config.toml
model = "image classifier"
dataset = "dead-leaves pictures: piles of overlapping shapes"
train_examples = 36250
image_size = 32
crop_scale_min = 1
horizontal_flip = true
targets = ["palette"]
num_classes = 7
arch = "resnext"
norm = "batchnorm"
hidden_act = "silu"
depths = [3, 4, 5, 3]
kernel_size = 3
stem = "single"
avg_pool_shortcut = true
widths = [128, 256, 512, 1024]
loss = "cross_entropy"
init = "kaiming_normal"
residual_init = "zero_last"
optimizer = "soap"
beta2 = 0.95
learning_rate = 0.0026
beta1 = 0.95
shampoo_beta = 0.95
eps = 1e-08
precondition_frequency = 32
max_precond_dim = 1024
merge_dims = true
one_sided = false
adamw_lr_other_params = 0.0021
max_grad_norm = 3.0
gradient_centralization = true
gradient_noise = 0.1
max_steps = 7700
batch_size = 64
epochs = 13.6
lr_schedule = "step"
warmup_steps = 150
weight_decay = 0.1
adamw_weight_decay_other_params = 0.01
Rows from block 3, named by matrix and row number. Each number is 128 + 24 x the weight over its row's rms, rounded and kept within 0 to 255. All counts start at 0. After the name is the row's rms in percent of the matrix's.
# short1: shortcut pointwise conv (model.blocks.3.short.1.weight, 256x128x1x1), inputs 0-63
short1.11 109 [112 101 125 103 150 120 189 114 159 127 116  92 142 124 131 134  99 127 106 123 150 101 145  92 155  88 126 126 138 153 153 169 119 171 120 106 154 153 148 130 138 176  96 141 108 149 151  96 143 117 129 140 237 126 146 145 151 132 109 107 121 114 111 139]
short1.12 122 [114 132 234 101 117 117 129 150 161 160 100 137 109 141 112 127  88 124 158 107 140 116 119 133 107 138 135 125 111 104 108 110 124 111 120 125 118 115 120  98 176 121 118 139 108 160 147 138 123 103  99 131 141 102 152 129 124 174 193 144 137 120 122 117]
short1.13 094 [138 126 155 157 146 135 161 145 111 126 156 124 135 123 147 130 163 130 186 127  82 108  97 130 148 127 129  94 111 111 119 124 135 114 129 142 108 110 118 142 108 175 172 139 119 120 111 118 129 125 122 132 143 119 104 137 125 138 129 130 123 136 115 216]
short1.14 109 [102 105 124 129  89  97 118 141 111 109  75 148 140 135 151 137 123 115 131  95 120 143 132 107 155 134 110 123 143 119 116 177 127 129  99  97 147 126 159 143 129 105 146 115 146 134 143 121  81 150 111 209  86 146 120 119 127 106 171 132 142  98  93 139]
short1.15 107 [120 140  76 108 104 110 127 122 110 134 128 122 150 107 114 126 214 135  68 138 162 147 118 134 139 120 113 100 134 141 118 118 135 127 131 111 122 119 128  96  96 139 154 118 130 124 156 140 143 146 128 135 141 127  91 118  88 124 109 107 140 127 129 102]
short1.16 095 [121  96 106 118 143 113  96  91 117 141  90 160 171 122 137 123 151 142  87 149 121 124 154  97  99 106 138 112  94 119 117 150 127 116 138 109 157 127 123 152 109 142 193  87  86  96 120 108 153 146 114 134 117  83 116 115 121 119 120 133 141 157 157 116]
short1.17 101 [158 103  87 108  98  91 109 117 166 105 101 133 107 129 138 157 117 180 134  99 120 146  98 106 142 114 125 114 132 134 121 104 101 141 105 129 151 137 125 102 116 106 132 164 163 125 153 128  99 111  97 143 112 123 122 117 163 131 156 146  97 145  80 164]
short1.18 109 [133 137 118 142 116 140 135 141 175 134 122  95 133 171  92 118 130 136 101 143 144 119 111 135 108 125 177 128 105 108 152 125 119 130 126 105 140 109 129 112 121 156  93 144 127 134 137 158 131 132 130 153 158 112 117 154 108 153 123 148 152 134 137 150]
short1.19 118 [112  96 103 164 152 142 100 167 150 150 118 117 146 141 109 106  91 137 136 137 131 130 112 108  87 196 122  98 126 120 166 146 112 130 167 127 133 131 120 119 134 136 150 146 152 122 120 151 125 164 105 217 154 153 111 141 111 114 124 112 124 122 119 142]
short1.20 107 [140 123 127 137  97  85 118 139 107 138 130 131 106 118 129 135 218 130 129 124 126 123 119 119 132 143 140 151 115  81 181 170 162 137 102 128 125 157 128 139 113 120 143 138 123 125 145 106 144 141 135 106 131 124 141 126 105 112 145 155 148 123 165 124]
short1.21 094 [140  96 112 112 104  85 127 121 131 112 131 101 138  81 145  89 134  91 137  99 110 111 103 141 126 130 110 126 150 147 107 125 134 166 105 107 134 102 136 123 114 146 121 134 160 140 135 128 120 156 133 121 148  98 128 132 148 110 116  89 118 103 103 115]
short1.22 111 [116 124 105 159 132 148 136 139 152 131 102 108 182 123 134 101  98 101 122 132 125 133 128  93 127 119 104 118 143 189 115 129 128 131  64 133 128 142 133 112 114 109 219 136 135 119 113 130  90 135 115 116 111 104 109 101 123 144 116 183 126 154 117 108]
short1.23 087 [ 94 151 131 142 171 116 102 138 155 128 154 136 154 131 125 130 152 119 114 128 129 124 110 150 126 143 126 120 115 132 134 112 158 120 135 165 137 127 133 119 178  98 134 112 143 141 104 140  76 107 151 103 120 117 104 146 151 143 134 139 117 154 113 141]
short1.24 089 [107 148 150  81 125 145 171 156 119 101 157 108 133 125 122 167  98 129 130 129 125 121 184 131 157 127  94 108 158 119 153 108 120 141 134 153 137 215  94 114 112  91 185 117  87 158 116  97 112 149 122 113 157 110 143 116 127 114 119 122 150 143 139 128]
short1.25 090 [149  90  85 200 189 137 152 121 102 153 152 145 114  91 141 118 107 142 155 128 123 142 108 151 166 154 116 130 132 148 105  97 135 125  71 127  99 103 147 139 139 139 123 116 125 130 170 107  97 123 138 126 133 122 111 153 141 143 126  83 146 146 131 124]
short1.26 108 [100 142 114 107 132  98 146 135 126  89 122 112 144 150 145 108 103 129 125 117 120 145 134 138  96 153 117 177 122 110 161 132 113 144 147 117 129 137 111 162 132 144 135 111 138 150 134 175 167  86  92 160 144 114 132 128 142  97 122 109 132 102 166 145]
short1.27 092 [133 124 100 136 121 126 135 137 119 126 139  97 126 125  89 107 156 101  89 114  97 117 125 146 123 128  87 154 128 111 191 151 145 103 124 129 112 114  90 196 121 141 148 145 130 138  94  93 117 126  93 148 143 132  99 137  99 123 107 146 136 139 123 127]
short1.28 091 [144 114 166 127 134 113 118 108  58 112 160 133 117  95 114 111 126  70 177 136 111 102 116 103 155 122  88 114 111 121  90 108 135 122 125 139 101  92 143 111 153 135 144 163 139 152  94  85 139 136  97 120 109 150 131 128 115 157 146 111  94 129 117 144]
short1.29 095 [111 112 138 119  77 167 106 174 115 105  99 159 117  86 123  78 119 163 140 168 144 145 114  86 127 106 111 100 126 105 128 111 226 115 105 118 147 142 108 139 105  98  87 125 146 141 121 142 130 131  87 160 109 148 153 104 126 127 127  99 137 154 128 105]
short1.30 097 [162 101  67 128 131 111  98 122 129 132 122 144 103 100 113 113 101 101 142  98 123 144 121 160 131 135 143 137 104 107 140 161 136 120  86 151 119 142  93 159 119 155 133 111 116 104 132 107  79  89 129 178 133 122 105 159 145 160 137 102 155 126  90 174]
short1.31 097 [108 103  69 126 152 136 127 147 129 127 139 116 136 105 119 140 145  92 167 158 144 121 134 163 115 155 142 151 111 187 133 123  92 121 128 127  80 140 184 160 128 164 160 135 128 150  99 136 174 157 120 127 143 128  89 143 121 143 149 141 124 140  99 207]
short1.32 084 [107 156 121 114 117 132  97 153 116 163 152 154 152 162  61 120 164 155 138 121 177 139 122 119 149 117 136  97 117 158 145 151 126 152 138 162 181 117 119 154  86 144  90 126 118 128 171 130 149 155 118 136 128  96 143 127  83 139 146 165 157 171 126 123]
short1.33 101 [148 113 103 137 137 139 161 119 131 134 117 125 149 208 133 102  95 116 214 156 114 152 165  80 134 127 101 122 177 134 154 103 114 119 137 141 153 129 169 137  94  97 103 139 128 131  92 135  88 128 120 121 132 120  94 117 122 140 139  94 109 137 104 210]
short1.34 101 [171 100 156 114 136 137 146 108 120 104  99 118 136 114 109 115 154 138 134 145 132 119 107 160  95  85 120 198 134 124 105 121 124 150 134 137 132 147 156 126 133 102 164 122 134 117 116 131  96 140 165 117 107 139 123 118 166 150 161 147 126 141 183 136]
short1.35 105 [207 136 121 137 208 114 142 107 159 136 130  94 144 117 130 134  93 131 128 151 150 120 128 105 117 122 126 117 131 153 143 129 147 140  54 125 131  91 154 138 108 112 174 116 134 156 149 104 125 101 140 118 140 137 138 111 150 112 129 134 168 118 185 120]
short1.36 112 [139 126  93 128 122 144 143 117 129 127 119 100 122 119 141 120 156  83 107 156 114 106  99 115 119 213 104  87 112  70 133 116 130 140 152 113 170 116 194 121 147 136 142 114 108 108 122 139  84 151 121 116 138 135 123 135 129 139 145 180 130 134 102 136]
short1.37 108 [100 126 132  96 165 171 148 142 151 107 115 165 143 183 109 138 115 147 139  88 138 112 142 110 201 132 168 148 154  96 115 157  79 123  93 184 140 133 113 143 132 148  95 125 124 137 145  90 143 106 167 137 144 119 131 138 159 134 112  87 116 124 109 126]
short1.38 094 [117 140 194 141 140 139 102 134 101 141 139 124 108 137 126 118 143 117 108 139 140 137 131 158 129 120 114 149 121 113 117 121 155 123 118 127 137 125 148 152 106 111 135 187 127 133 160 109 148 129 129 144 115 139  82 134 146 190  95 149 124 146 102 129]
short1.39 089 [172 160 119 114 162 109 102  82 129 131 117 142 115 133 159 106 172 134 151 115 120 157 105 127 144 127 137 128 131 167 114 103  98 155 101 106 164 112 121 173 135 132 104 119 144  89 157 147 133 158 116 109 104 138 110 139 108 120 127 160 120 103 123 144]
short1.40 082 [138  96 120 162 180 117 124 117 131 155 129 121 118 106 109 116 114 143 133 110 127 124 145 142 124 130  54 125 109 180  89 129  96 156 139 132  84 116 180  98 121 129 102  84 113 171 126 136 109 122 121 120 129  65 130 169 121 170 145  72 147  91 139 142]
short1.41 097 [168 163 143 114 118 156 151 155 130 167 114 133 137 109 172 150 125 169 115 134 132 144 156 141 117 191  89 135 118 145 167  92 114  78  97 176 133 121  85 137 123 147 133 105 158  91 121 122 121 128 114  86 119 116 141 105 119 156 136 147 137  67 115 145]
short1.42 104 [136  85 113 135 108 119 118 121 148 106 121 114 158 135 112 107 136 121 125 128 122 106 151 149  90 113 137 102 123 127 132 121 103  97 117 126 127 125 102 126 141 147 116 120 116 145 150 125 129 182 103  79 125 110 158 143  79 121 114 114 202 189 110 123]
short1.43 099 [152  55 112 142 133  88 125 118 152 125 109 121 151 116 144 119 146 131 125 126 137  94 129  97  62 144 120 129 118 126 143 137 116 177 134 113 113 129 115 137 127  91 147 145 131 160 116 121 138 122 124 141 142 102 131 152 140 141 106 104 101 122 114 120]
short1.44 094 [119 128 157 145 153 126 171 117 122 115 125 131 121 120 163 112 106 143 139 120 131 131 127 135 163 234 115 138 164 111  83  63 121 106 131 108 111 109 105 120 132 155 114 144 109  98 128 139 118 134  98 123 142 119 141 144 116 142 150 124 108 126 147 128]
short1.45 101 [117 120 164 156 110 130 159 159  99 119 153 144 162 172 111 156 169 115 182  94 124 100 111 100 142 124 118 114 125 134 116 141 114 148 131 126  92 111 131 157  81 153 184 132 118  82 126 110 163 133 154 132 142 143 106 112 111 130 132 113 119 118  70 185]
short1.46 100 [145  99 107  92 118 139 126 113 123  65 116 143  95 109 113 144 138 168 130 106 127 112 107 126 114 112 147 125 133  90 125 203 104 126 138 142 138 114 185 105 159 141 115 121  87 128 147 147 112 119 149 135 147 171 135 146 100 131 119 105  74  97 170 115]
short1.47 101 [126  89 140 132 124 149 130 108 137 131  91 146 125 111 133  91  97  72 142 129 156 124 120 120 145 102 120 240 134 109 121 151 114 109 116 166 146 141 127 135 137 122  93 124 113 157 113 114 160 107 159 130  92 125 135 115 120 102 127 122 102 135 160 127]
short1.48 105 [152 145 135 108 181 137 121 129 135 150 153  95 113 106 100  99 136 112 167 151 149 126 113 115 134 138 134 130 122 133 173 139 115 140 175 183 137 129 139 114 106 126  89 148 129 144 111 111  81 132 130 125 149  95 126 156 126 138 123 146  97 128 240 124]
short1.49 079 [112  95  66 114 114 120 121 107 127 152 124 139 151 116 103 118 126 128 135 127 100 204  94 135 118 131 159 121 139 116 187 129 115 124 148 143 141 147  99  98 145 120 120 131 125 110 125  81 113 131 125 159 132 134 119 122 105 119 154 100 140 135 136 174]
short1.50 105 [ 48 131 109 121 133 127 113 147 120 184 116 116 143 116  84 114 100 108 102 103 136 140 113 101 126 166 108 139 128 112 133 107  88 127 188 116 115 153 115 131 133 128  96 139 133 115 127 115 107 156 119 123 139  89 145 119 106 147 120 133 173 154 119 106]
short1.51 107 [172 124 124 109 138 149  98 126 134 100 110  93 103 131 171  98 139 136 119 117 149 137 118 141 163 127 155  93 110 140 149 134 133 153 137 153 122 140  88 166 139 142 131 128 163 108 144 169 116 129 112  94 136 185 146 118  86 128 126 150 159 123 136 148]
short1.52 097 [168  83 121 134  94 146 117 136 127 120 121 106 135 121 115 136  83 133  90 121 156 146 148 113 129 178 134 105 122  94 123 154 135 114  94  73 126 116 112 124 125 139 150 148  85 141 111  89  90 101 143 138 135 135 116 118 130 106 144 101 172  95  82 121]
short1.53 106 [ 94 148 143 148 203 157 138 108 109 122  96 138 222 123  69 142 115 169 145 147 122 138 103 129 136  54  98 125 130 137 111 163 119 129  97 172 106 185 129 115 135 111 127 125  98 137 117 115 122 122 129 122 139 111 129 129 124 108 114  99 127 117 102 126]
short1.54 088 [ 84 123 133 121 148 120 124 120 107 119 108 108 145 138 140 105 126 144 133 112 136 122 126 132 110 105 176 170 168 150 109 148  96 119 146 117 122 111 136 166 130 148 140 145 106 125 138 103 126 155  79 170 146 108 176 145 156  88 116 176 139 138 132 129]
short1.55 110 [148 131 108 155 126 124 166 135 108 125  92 133 155 122 106 186 103 116 148 132 154 132 153 120 146 114 143 112 131 123 124 131  85 160  96 137 137 142 148 128 138 150 121 164 139 125 138 129 123 141 122 122 156  88 133 108 136 143 113 177 109 144 108 110]
short1.56 092 [140 133 173 107 214 111 122 115 120 173 138 131 169 102 129 104  93 185 122 134 120 112 161  99  91 113 119 131 180  88 107 128 104 144  85 149  96 129  99  83 118 124 140 153 114 134 130 113 115 141 144  95 144 120 115 121 112 107 118 153 131  97 119 113]
short1.57 098 [120 113 122  85 129 138 113 139 127 116 106 109 108 200 159  96 145 117 154 106 127 162 145 110 118 135 116  95 120 101 130 112 110 152 108 132 168 138 106 122 133 132 139 126 143 117 144 130 107 121 114 156 133 103  88 111 148  47 123 125 130  77 129 238]
short1.58 101 [133 161 115 136 139 103 158 104  81 129 108 141  92 109 104 124 139 141 175 129 159  94 153 144 128 117 141 124 146 148 119 120 119 116 125 141  88 120 115 126 182 166 202 134 135 100  85 108 103 156 153 128 130 138 210 143  92 136 125 138 129 131 120 191]
short1.59 098 [118 170 146  81 136 126 124 130 147  73 148 110 117 112 132 138 116 122 156  93 137 146 110 132 141 112 189 174 122 115 149 112  91 131 162 136 145  98 153 168 120 187 134 153 154 138 108 134 133 132 130 126 129 140 124 109  94  93 120 153  98  98 141 115]
short1.60 099 [196 163 135 139 190  86 168 145 104 145 117 104 114 126 116 124 102 134 130 122 132 187 138 119 114 113 137  98 121 131 177 130 114 168 122 134 117 101 101 142 130 160 120 154 134 127 150 116 142 112 109 128 133 107 155 139 129 117 135 109 168  71 144  96]
short1.61 112 [176 125 111 124 145 106 102 133 155 125 107 112 109 104 114 133  69 113 166 114 130 150 102 122 100 100  97 147 113 109 150  95 131 143 113 128 130 147 168 119 121 106 165 146 121 186 123 105 150 134 158 196 116 108 122 124 128  65  98 141 135 105 133 145]
short1.62 097 [135 162 114 145 139 117 149 109 140 124  98 128 160  92 101 127 199 175 153 112 131  99 126 150 138 137 139 152 105 152 135 118 160 144 152 116 139 119 126 100 122 163 123 105 134  95 138 138 142 111 139 115 219 118 108 170 129 119 141 212 144 113 114 106]
short1.63 087 [ 92 114 107 134 156 141  99 141 127 150 103 115 112 142 153 135 139 185 128 136 172 148 113 125 110 115 114  86 145 142 143 136 117 144 128 149 119 101 126 137 137 157 101 108 111 144 129 157 152  81 125 129 117 124  98 182 134 127 138  87 129 143 169 137]
short1.64 091 [141 168 103 124 120 108 136 124 112 168 133 133 109 121 114 163 173 137 134 108 145 144  61 123 118 142 150 136 145 153 161 145 149 126 106 108 136 140  95  99  61 150 143 110  98 153 147 105 135 142 150 134 122  88 127 163 109  78 113 106 112 132 108 103]
short1.65 112 [122 110 147  93 110 120 122 122 149 123 114 121 120 128 149 111 126 100 132 111 104 106 129 122 165 138 175 136 129  97 180 157 118 125 128  99 151 163 132 139 127 146 109 143  98 141 126 109 133 131 109 246 104 117 114 138 135  92 117 137 105 118 139 146]
short1.66 098 [150 165 156 101 111 129 126 109  48 103 145 115 121  94 148 129 122 139 139 143 107 154 146 162 155 140 109 125 142 139 117  94 107 103 118 153  88 124 124 107 127 127 152 193 110 130 125 142 116 118 123 111 139 140  96 116 102 183 157 129 145 127 125 170]
short1.67 097 [ 71 157 178 122 119  94 164 111 130  95 135  83 137 127 137 124 112 105 144 114 124 151 101 162 128 128 101 166 126 114 124 113 142 141 125 119 126 113 176 126 145 119 121  79 110 172 108 127 116 115 120 158 160 160 137 152 100 149  85 170 119 106 159 158]
short1.68 112 [110 106 110 155 118 124 146 123 113 145 124 132 222 107  79 132  95 130 114 139 156 113 190 130 108 198 133 113  88 117 126 105 130 127 116 125 121 119 111  98 133 118 150 141  76  98 131 114 109 128 138 129  92 117 119 135 136 104 143 144  84 138 130 153]
short1.69 090 [129 113 156 146 136 133 118 119 102 127 131 127 132  88  90 122 100  99 143 141 152 108  76 110 147 143 119 110 112 179 130 116 116 112 195 131 154 123 135 135 133 150 117  96 125 114 131 112  94 130 126 133 163 111 121 144 140 131  77 141  94 122 232 116]
short1.70 093 [197 123 123 110 113 108 153 145 123 118 160 102 113 172 118 114 127 123 119 116 132  94 100 110 109  99 103 116 134 108 114 137 122  83 127  94 104 139  96 103 119 135 124 164 117 102 128 105 172 102 109 120 106 131 135 135 124 144 111 138 120 138 163 134]
short1.71 093 [153 137 147 142 116 124 152 108 125 148 111 153 129 132 162 182 129 117 120 133 104 155 130 143 137 111 136 111 130 125 157  87  97 126  90 127 131 158 121  97 120 120 131 115 134 125 130 110 117  97  95 121 125 103 141 127 123 153 141  82 169  46 111 115]
short1.72 099 [102 159 138  66 145 129 151 126 121 124 132 161 194 122 130 158 127  99 116 139 131 100 137 129 116 183  89  84 133 162 117 126 124 120 112  73 138 116 113 108 174 126  99 152 141 134 110 139 129 148 124 133 115 118 109  93 131 112 153 242 155 174 115 167]
short1.73 094 [163 117 133 103 126 131 112 161 110 119 128 152 117 133 111 126 104 116 140 106 144 120 109 138 164 123 102 134 140 100 112 106 148 111 135 137 108 129 100 141 104 157 112  82 126 105 143 151  94 134 148 115 128  97 114 103 111 117  94  92 120 111  85 154]
short1.74 112 [111 118 125 110 111 117 113 144 161  90 113 135 158 143  93  89 124 112 164 138 154 113 129 103 102 109 112 107 134 119 110 150 116 111 126 117 163 110 134 124 103 137  85 134 124 119 134 125 118 116 127 174 104 129 126 108 125 101 111 149 103 158 125 109]
short1.75 092 [117 123 124 162 134 139 148 152 128 172 136 129 114 132 118 102 153 113 124 132 119 155 140 120 130 114  84  91 130 135 122 123 169 111 134 146 124 141 117 181 131 135  63 139  94 144 140  96 123 126 151 124  96  52 119 119 124 138 136 108 153 170  88 109]
short1.76 102 [124  91  73 109 120 136 118 131 197 108  98 119 138  97 159 128 157 109 137 175 125 107 138  75 117 107 116 108 125 117 109 128 144 124 119 146 180 117 145 172 144 131  97  85 158 122 116  82 126  94  92 116 131 135 127 115 109 132 120 103 120 111 116 122]
short1.77 098 [137 118 163 109 133 131 130 148 105 100 161 109 176 177 122  89 166 125 117  94 132 100 113 133 137  91 147 107 116 135 128 154 113 114 134 129 115 115 117 143 104 140 168 111 104  83 159 158 136 139 143 117  94 108 132 138 121 144 123 152 130 118 162 128]
short1.78 084 [135  87 128 135 102 116 109 109 152 144 115 121  89  99 115 103 126 123 120 107  99  85 165 177 127 117 101  80 153 114 134 127  88 115 121 127 131 132 195 105 125 131 135 133 101 222 121 145 182 126 121 154 140 132 107 122 140  95 141 133 103 124 112 132]
short1.79 121 [122 109 124 130 135 118 143 113 100 118 109 105 119 109 111 140 127 128 121 123 130 139  86 162 128  76 163 189 147 105 111 124 107 111 146  92 135  92 136 131 159 164 122 155 114 125 109 115 129 102 108 168 141 142 130 114  78  76 129 168 134 118 165 140]
short1.80 122 [112 124 123 153 127 160 131 158 109 141 125 127 131 118  67 157 123 117 118 165 154 125 133 126 186 119 147 131 154 170 129 194 142 140 145 105 116 165 145 104 132 182 111 148  76 135 127 117 126 110 150 127 168 147 106 121 188 155 131  97 125 180 128 158]
short1.81 103 [126 142 180  89 114 138 133  91 205 120 157 133 118 147 107 157 124 118 129 121 143  88 148  82 190 138 176 123 108 118 117 130 135  76 155 114 153 153 120 149 187 102 134 141 139 178 145 146 119 151  98 161 119  99 145 146 139 147 145 157 114 123 119 104]
short1.82 127 [109 137 144  91 120 143 132 123 107 118 134  85 126 126 122 142 116 101 134 121 154 110 121 125 148 130 182  97 143 154 166 110  86 113 214 167 119 129 102 141 128 143  84 114 141 167 129 132 126 122 122 121 124 198 119 147 115 105 135 139  99  86 145 135]
short1.83 104 [137 112 177 127 126 102 148 131 158 128 115 149 111 152 118 116  96  98  87 136 100 148 133 127 125 123 127 116 172 122 113 126 116 130 102 135 160 103 148 125 228  93 122 154  95 181 150 143 105 112 107 127 143 130 131 146 101  98  75 135 132 142 135 169]
short1.84 097 [133 142 118 131 141 154 137 110 100 126 152 124 155 120 113 104 148  96 103 150 161 101 145 120 138  95 127 205 125  90 129  98 128 104 134 126 128 102 172 141 171 143 172 129 162 146 109 115 103 116 118 113 107 127 154 104 145 137 146 150 103 164 129 210]
short1.85 110 [123 140 122 132 165 144 119 123 140 140 132 123 131 135 121 127 108 132 150 117 137 146  92 137 127 248 134  84 113  94 106 122 122 117 146 163 144 102 116  86 145 119 133 140 128  91 118 140 135 138 140 128 116 119 103 167 121 149 135 185 165 130 115 107]
short1.86 092 [133 103 121 129 129 110  95 110 129 110 139  85 137 113 112 115 108 119  99 141 113 114 137  95 112 107 111 174 142 120 125 130 168 121 113 111 101 118 171  89 112 157  94 106 143 189  86 121 130 134 132 128 119 125 169 135 125  59 155 137 111 148 131  89]
short1.87 124 [144 131 124 142 124 127 124 144 151 163 116 109 120 102 103 103 130 113 140 148 157 138 151 107 127 117 119 133 129 162 145 191 107 120 250 160 157 131 134 114 130 129 127 128 122 116 114 131 109 138 133 115 133  89 113 120 138 156 128 134 101 128 177 158]
short1.88 091 [133 176 150 113  76 121 124 144 123 130 127 139 106 119 160 108 146 146 117 167 127 170  67 184 180 120 126  97 105  91 111 148 113 206 125 163 106 140 110 115 128 122 137 138 165 130 124 155 137  95  84 121 124 122 110 102 154 121 146 125 116 127 129 132]
short1.89 092 [151 117 144 171 147 138 157 142 103 156  67  77 113 115  77 173 111 176 110 174 129 146 141 122 114 112  91 101 123 102 149 116 117 129 138 140 101 124 118 152 111 135 109 179 130 132 156 143 147  88  97 117 125 109 134 125 161 129 103 126 117 104 106 146]
short1.90 105 [ 81 154 126  96 110 107 119 121 109 132 132 119 129 157 136 126 143 129 135 119 161 124 134 160 150  90 161 139 100 113 153 107 143 190 144 160 104 113  95  94 140 105 102 115 172 130 126 132 127 115 149 161 155 205 140 158 122 155 139 135 145 149  94 143]
short1.91 080 [107 113 178 130 122 157 127 168 174 133 172 125 139 134 137 121 101 137 117 122 151 110 154 110 132 117 164 143 109 155 142  94 116 112 116 102 103 121 114 185 171  79 119 137  95 145 138 141 123 136 113 129 109 155 142  80 126 129 114 119 136 187 144 106]
short1.92 116 [124 154 127 107 147 124 125 130 151  67 157 145 147 135 132 105 117 115 130 114 150 200 152  99 129  95 148 136 138 134 120 123 102 119 110 134 111 127 164 103 120 113 125 142 120  89 149  81 115 114 135 135 154 141 142 131 130 105 131 106 111 157 140 102]
short1.93 091 [120  75 139 112 112 147 155 123  99 147 135 126 161 153  91  95 145 141 115 128 132 145  96 119 165  96 147 112 128 119  93 126 103 134 180 173  96 175 146 155 130 166 145 102 107 100 121 138 130 116 110 156 120  93 120 131 188 123 146 144  84 136 132  96]
short1.94 108 [151 136 123 133  99 115 160 119 129 139 112 127 124  73 138 110 197 112 153 207 151 115  91 131 100 115 139 120 124 137 121 114 129 134 118 146 116 134 124 177 125 137 186 124 123 128 140  97 139 112 128 136 202 120 135 134  99 125 120 123  96 153 137 129]
short1.95 082 [133 138 138 110 126 112 126 137 134 171 108  94 141  95 130 120 130 103 107 131 122 116 104 125 116 124 121 110 124 140 143 150  89 122 206 133  95 123 138 104 155 120  99 112 138 108  95 124 137 112 108 125 143  78 151 136  96 134 116 152  88 144 207 126]
short1.96 091 [178 158 120 158 115 104 122 141 101 143 116  97 115 137 132 119 118 138 133 130 100 163 169 133 189 149 135 110 139 128 111 190 124 106 117 124 146 122 113 128 128  83 120 125 125 137 134 124 106 114 100 159 139 128 121 177 117 123 130 122  80 137 152  97]
short1.97 109 [131  95 151 144 124 103 129 103 138 110  92 119 157 156 108 114 115 127 137 114 170 122  84  99 155 133 114 127 119 133 140 164 115 164 122 103 151 114 126 137 115 143 115 142 150 118 123 127 126 115  97 148 183 138 120 111 140 143 101  99 153 151  96 107]
short1.98 091 [138 122 110  94 140  87 103 171  73  87 152 112 103 142 112 114 128 116 140 128 160  86 133  87 206 140 141 130 141 148 124 153 148 182 123 106 128 156 134  93 120  82 114 110 112 128 100 158  99 115 111 114 112 114 125 125 146 114 109  95 112 161 165 129]
short1.99 100 [116 145 130 116 193 116 124 121 151 135  99 142 232 137 142 156 153 139 131 108 140 143 108 156 130 158 144 101 164 132 111 137  93 158  90 129 167  93  77 103 121 126 121 130 140 106 157 128 111 162 106 126 186 109 148 169 132 127 141 146 132 156  99  83]
short1.100 086 [111 150 131 139 143 114 122  78 150 117 130 101 118 109 161 157 102 159 124 154 123 125  98 140  79 162 123 102 100 145 184 102 176 143  98 148  96 105 112 103 122 136 141 103 126 133 103 119 126 161  89 100 152 120 121 165 126 103 140 118 121  89 147 134]
short1.101 104 [149 120 130 113 135 123 130 151 130  81 121  79 143 102 100 106  76 117 150 139 117 128 115 101  88 119 116  69 131 108 145 119 137 106 113 115 119 139 202  99 125 100 146 160 105 152 150 136 118 126 111 112 146 232 137 136 149 139 115 202 125 153 105 139]
short1.102 096 [163 143 135 103 135 103 119 163 117 113 137 143  79 142 111 150  97  91 109 144 168 119 106 109 184 128 172 146 100 112  95 141 140  94 119 154  98  92 127 164  91 142  99 153 107 129 148 117 134 149 138 125 143 160 121 134 120  97 142 101 126  66 146 127]
short1.103 096 [158 138 122 143 159 120 147 151 103  97 107 114 118 145 114 128 127 110 128 157 114 132  94 109 197  79 153 145 144 123  93 227  96 139 116 183  92  90  83  83 108 140  86 111 152 101 115 119 140 139 128 118 139 132 144 159 147  84 114 125 116 138 156 130]
short1.104 104 [155 126 119 106 117 118  91 143  91 143 116 120 220 137 136 107 111 121 138 114 119 123 120 109 118 101 127  83 136  80 105 147 128 144 167 132 153 140 213 142 136 151 141 157 157 162 149 121 193 124 133 100 114 143 109 117 104 103  95 192 148 104 138 137]
short1.105 098 [125 143 179 143 124 106 113 111 169 140 133 117  82 127 135 132 126 118 100 147 135 109 143 141 145 113 120 171 157 126 102 110 118 109 117 110 183  96 155 113 186 111 145 163 130  99 124  84  78  80 120 110 100 129 176 141 119 142 107 121 106 134 105 101]
short1.106 103 [190 119 143 102 115 130 160 119 142 121 112 153 139 133 153 150 150 148 131 111 152 123 113 104 126 104 117 176 124  72 153 206 168 126 101 173 140 150 101 140 125 131 115 128 119 147 129 134 127 108 131 171 117 118 162 108 111 103 118 158 137  99 158 145]
short1.107 094 [127 130 107 117 147 150 136 152 136 171 134 183 129 134 125 170 142 111 106 115 147 138 137 144 115 113 148 123 117 124 146 130 137 104  71 114  94 117 120 151 116 121 130 124 159 133 100  80 148 127  93 191 100 162 144 116 129 142 126 121 164  92 178 156]
short1.108 100 [112 165 116 114 100 126 129 130 148 110 116 111 127 123 130 125 112 119 171 114 129 137 128 159 129 109 126 114 104  88 121 210 108 119 155 147 112 123 151 148 123 152 151 131 144  74 116 100 123 160 115 152 151 120  94 139 145 120 147 136 133 106 139  91]
short1.109 092 [119 166 131 103 109  98 152 145 138 117 142 114 115 140 153 130  92 126 121 112 131 176 117 168 121 106 118 109 139 128 172 143 135 111 160  94 149 148  98 131 146 148 140 169 137  74 142 130 178  95  96 136 100 192 117 169 125 182 134 105 140 124 116 123]
short1.110 111 [183 147 127 139 111 157 138 144 135 194 150 100 111  90 109 121 113  93  93 123 150 111 103 131 114 157 142 145 123 125 125  81  98 118 107 132 136 120 108 120 124 126 139  88 127 137 120 101 125 156 131 112 128  96 134 159  95 113 123  88 220 149  97 118]
short1.111 087 [120 107 122 137 104 115 137 107 204 132 114 105 146 124 138  97 153 101 117 167  99 171 107 140 114 129 108 108 193 139 123 114 108 118 121 155 187 135  82 123 175  98 126  90 107 130 115 122 112 110 103 116  88 120 160 148  82 115 173 118  78 104 121 110]
short1.112 110 [133 164 125 127 110 131 133 131 101 104 119 157 139 173 137 124 143 106 154  84 144  94 122 134 127 186 148 134 144  92 132 146 136 140 135  83 124 114 108 122 119 136 154 110 104  83 127  95 111 105 154 108  98  96 132  58 124  94 123 132 110 157 119 216]
short1.113 099 [154  94 114 155 151 125 128 155 124 178 105  96 148 111 124 103 132  97 125 106  91 100 127 119  96 105 130 125 115 105  98  95 121 113 102 141 138 115 114 131 139 138 158 128 138 144 105 146 141 178 165 165 108 108 139 106 113 103 110  89 103 132 127 138]